From a checkpoint of a small self-supervised image encoder: norm layernorm, 7100 steps.
Rows from block 5 of a small self-supervised image encoder, named by matrix and row number. Rows with one number belong to one neuron. Each number is 128 + 24 x the weight over its row's rms, rounded and kept within 0 to 255. All counts start at 0. Numbers have three digits each.
After each neuron's rows are labels from the 100 images, of 14976, where the neuron reaches its highest value: "strongest on" is what is common among them. Only what is clearly more common there than usual is listed. The data: rendered solids tumbling over patterned floors.
# fc1: MLP up (model.blocks.5.mlp.fc1.weight, 768x192), inputs 0-95
# fc2: MLP down (model.blocks.5.mlp.fc2.weight, 192x768, transposed), outputs 0-95

fc1.443:091142110140138115112101145083117121153103158146158134097119096139112110119136141122135111116135130122123115144162121148128182112134141142106150148125151110126152129152124156136144121134171127142081190158115142091160106148127121112141149110117121122154114113115147138103175070137118141135
fc2.443:087138091099113127122150111156137120134134103122069086101164161120181152139136128112140179135117117109110124144153135152131113102119075122156159126118134127134113160122119136118122138131117133114126127141179151102132172108106132149093139149118101142129105162107103127142114114129146130129
strongest on: yellow object

fc1.61:131088132103104103154128131172147177119091137122149115106146158119193079128113116078166148120124133137139138132122182150103134156138127100116135102132105153138168082104184118158120143131103116099131134132134143134079138126093114088112126160151091150091145141108143142155102086107131131130
fc2.61:142156151128170142111079108082150092161163130165109181134085116130125127121116135150101123111128119138140105106082074102188137087151139154159132173099133124132114179159092134110137143123141108126144099127150140104149131138144142134194111093140137086164138115124123121150132152109131144136
strongest on: teal object; count: four; its colour: teal

fc1.256:173153110141113111121162179104085142132178132119153117112134146090126146087127136121154143142131123140125143119160125134127132134124111094110152129147108149099092169138138087145140157118090109153094119152132137151129114111097149136110116146123137088139088145122102106145148162102119148128
fc2.256:104133143149132124125146072118176086141071120130128136154144134135117111135133140126140147156136142100111164162129132158144093093163169152150144118100120114135107102087149158124128125156130140161137136095151134123155106124179136122143130109161097157124175126134137127127114106128144125107
strongest on: yellow object; its colour: yellow

fc1.244:122154125137135117084140161055176071093093099104125112091142176155131092092135166154121154094099123145113102105158108099112137115096129106111128107076150140157114129109141110119133144140048103164133165138106150152153140113099142126126175110118156104116118157105111135149133135123134095138
fc2.244:154110100098104151177136117137090124113156161153135174134097124133124154111085098120121095144148141123159194153111087162134123122119165130131102155130129104106108127147143149158116139073155152101071098108121156084132131129144130135124099135125111128158105090158108132099117127159129132119
strongest on: teal object; count: four; white object; its colour: teal

fc1.558:111122138117093122124111151099129099176111141137150130141139154126115142140149138124131118126135116074119146138130156135120072141088111140116117149123157073118113191136132084157078114148150149133115128124124134147071073148171105157087131060170133135137117124091126143118133118103148116112
fc2.558:147138098152085122124115093128100118136116155086141115126131169140103137090143146124180180120106143168140146165138134096130144123159154115133109119161121158155134105149158189115117118102075162120135149095121116123171159115133141115101149150137136156095112149170121152101146130088139162165
strongest on: yellow object; its colour: yellow

fc1.109:156114139084118144083103180185118140165087146067171122135172111128153108154095127119136139140145101127058136145142095124152108119143109118084107133100132138117066140131142123114131129138158134136125144133167100162097132117132100139131120109099137112111112118093144100129157118154134147139
fc2.109:099127107107085110129152125094132095124116141092117182116120136113158108139136077113141101134087162183128108112174141143098109145117105083163161086126099162161140115091164121144132132124135077107103136114115113173163122143106107129126130145139142082089119175147066050118133145112107162146
strongest on: yellow object; its colour: yellow; light from behind the camera

fc1.54:169179143128116111165140147113149136121144095107120101141128121137131121124114141152099126127140153070208161153133107140098135137111132132140147147160101110145116166184181148104142083159073080176161141143144144129189123143137161127124132133098112124089136088123126111114151093164154125122
fc2.54:090116111144128118159125150127110079148124112138113180155133148162134137118140127137146145111125122144088131108156136093133121150146133115114096084134098155069149103099056110134127151132143130109153091117106106097121111113059120149150113130133145136137143142136067179122159133095116110127
strongest on: teal object; its colour: teal

fc1.702:111108169149148200136151191113140124107126181146092131133137097157163107117142139107128138133123121120130115107120123077106175112127150168108106141167136134136113132136160140139144140174077120142132117157126122138181149150118137158154142107125094122149163107159110109130154115167167130105
fc2.702:154147118112154127099154135157102123117109144135109163124131118121157151138122162107075119081073132105114074139133150111113127101133134112120133128115165165161103149085117139111186118134115126124077128106122124132140109105142140130102167115174174090122127115122139125099147138138155192081
strongest on: yellow object; pink object; its colour: yellow

fc1.319:149141097146142107103105164094133114096099119169192146118105138095154120082157075143128123090158116153084125151130067137129098121147109129188126141132116138136183135161108141131116105117131104120075121122154100170128147152135136148101175096132113148139119138155128136151133141139131141150
fc2.319:145119176135138135169079136147123131099118137099139114137136138097124116119099119156085115168174135170074111123147150125130104104115082149110155120159097120176164156142127081139142137137110137130087127115193111139092158109152105168158105097116119123148101120135102109131129112127111130119
strongest on: teal object; purple object; its colour: teal; its colour: purple

fc1.227:126123097096112122137129077138141091108153106123120106151117155127176134125151090184131110170143122119109118129093154123126118118103116147141157141201158137127146081088135127106145119157094137127156061135114104128127124150122111197133113127123140153128118111097124184140143156106153119113
fc2.227:101137111161101112133112160147086178085132129138155124110147103131078138154147122135146128097138133157129171102159086128093093141093121164125112132075103121161108114157145131141120122156141127140148116126131133133165141151133074102111162092115162141136144138109086127125143119089143110133
strongest on: teal object; light from behind the camera; purple object; its colour: teal

fc1.232:155171117133171128127111140148148148135127116116096061099071161136083123084165177121168190133120095073138144106123174143164129137133094136148125133138155117081126103119127091104137137152161152111103158145163107158110129155137088132113115130138076132147132074124138136092097108129138114131
fc2.232:093136145126117104128175111140126147072114176134118098176125137152119136103145158133153134141131143090082122184134113130128112108125167174146168098105157133138109115126163112114141127126165166097197129124114096114127143133102093119125114155118126132138127157175107140117157130138132114124
strongest on: yellow object; its colour: yellow

fc1.575:142096136169148138164161115139125100127135084109149172145103095103127185139148078130133147097134127155137104143094110162143090115114130100114119107157119112143125193098131128120157133129076147113113126078109110125146134142111118146129154137125136177115140115157181103140167120134134141113
fc2.575:115162120090097125100090120110119115179126132171123122107167166154152081137099144120119138176136118102107135116138177143127124118143150118120134136078133135117137074141144126148123133145154112079152163158133113126084111123147153085140118142125105133098114148142064126138074140126113124147
strongest on: teal object; its colour: teal; purple object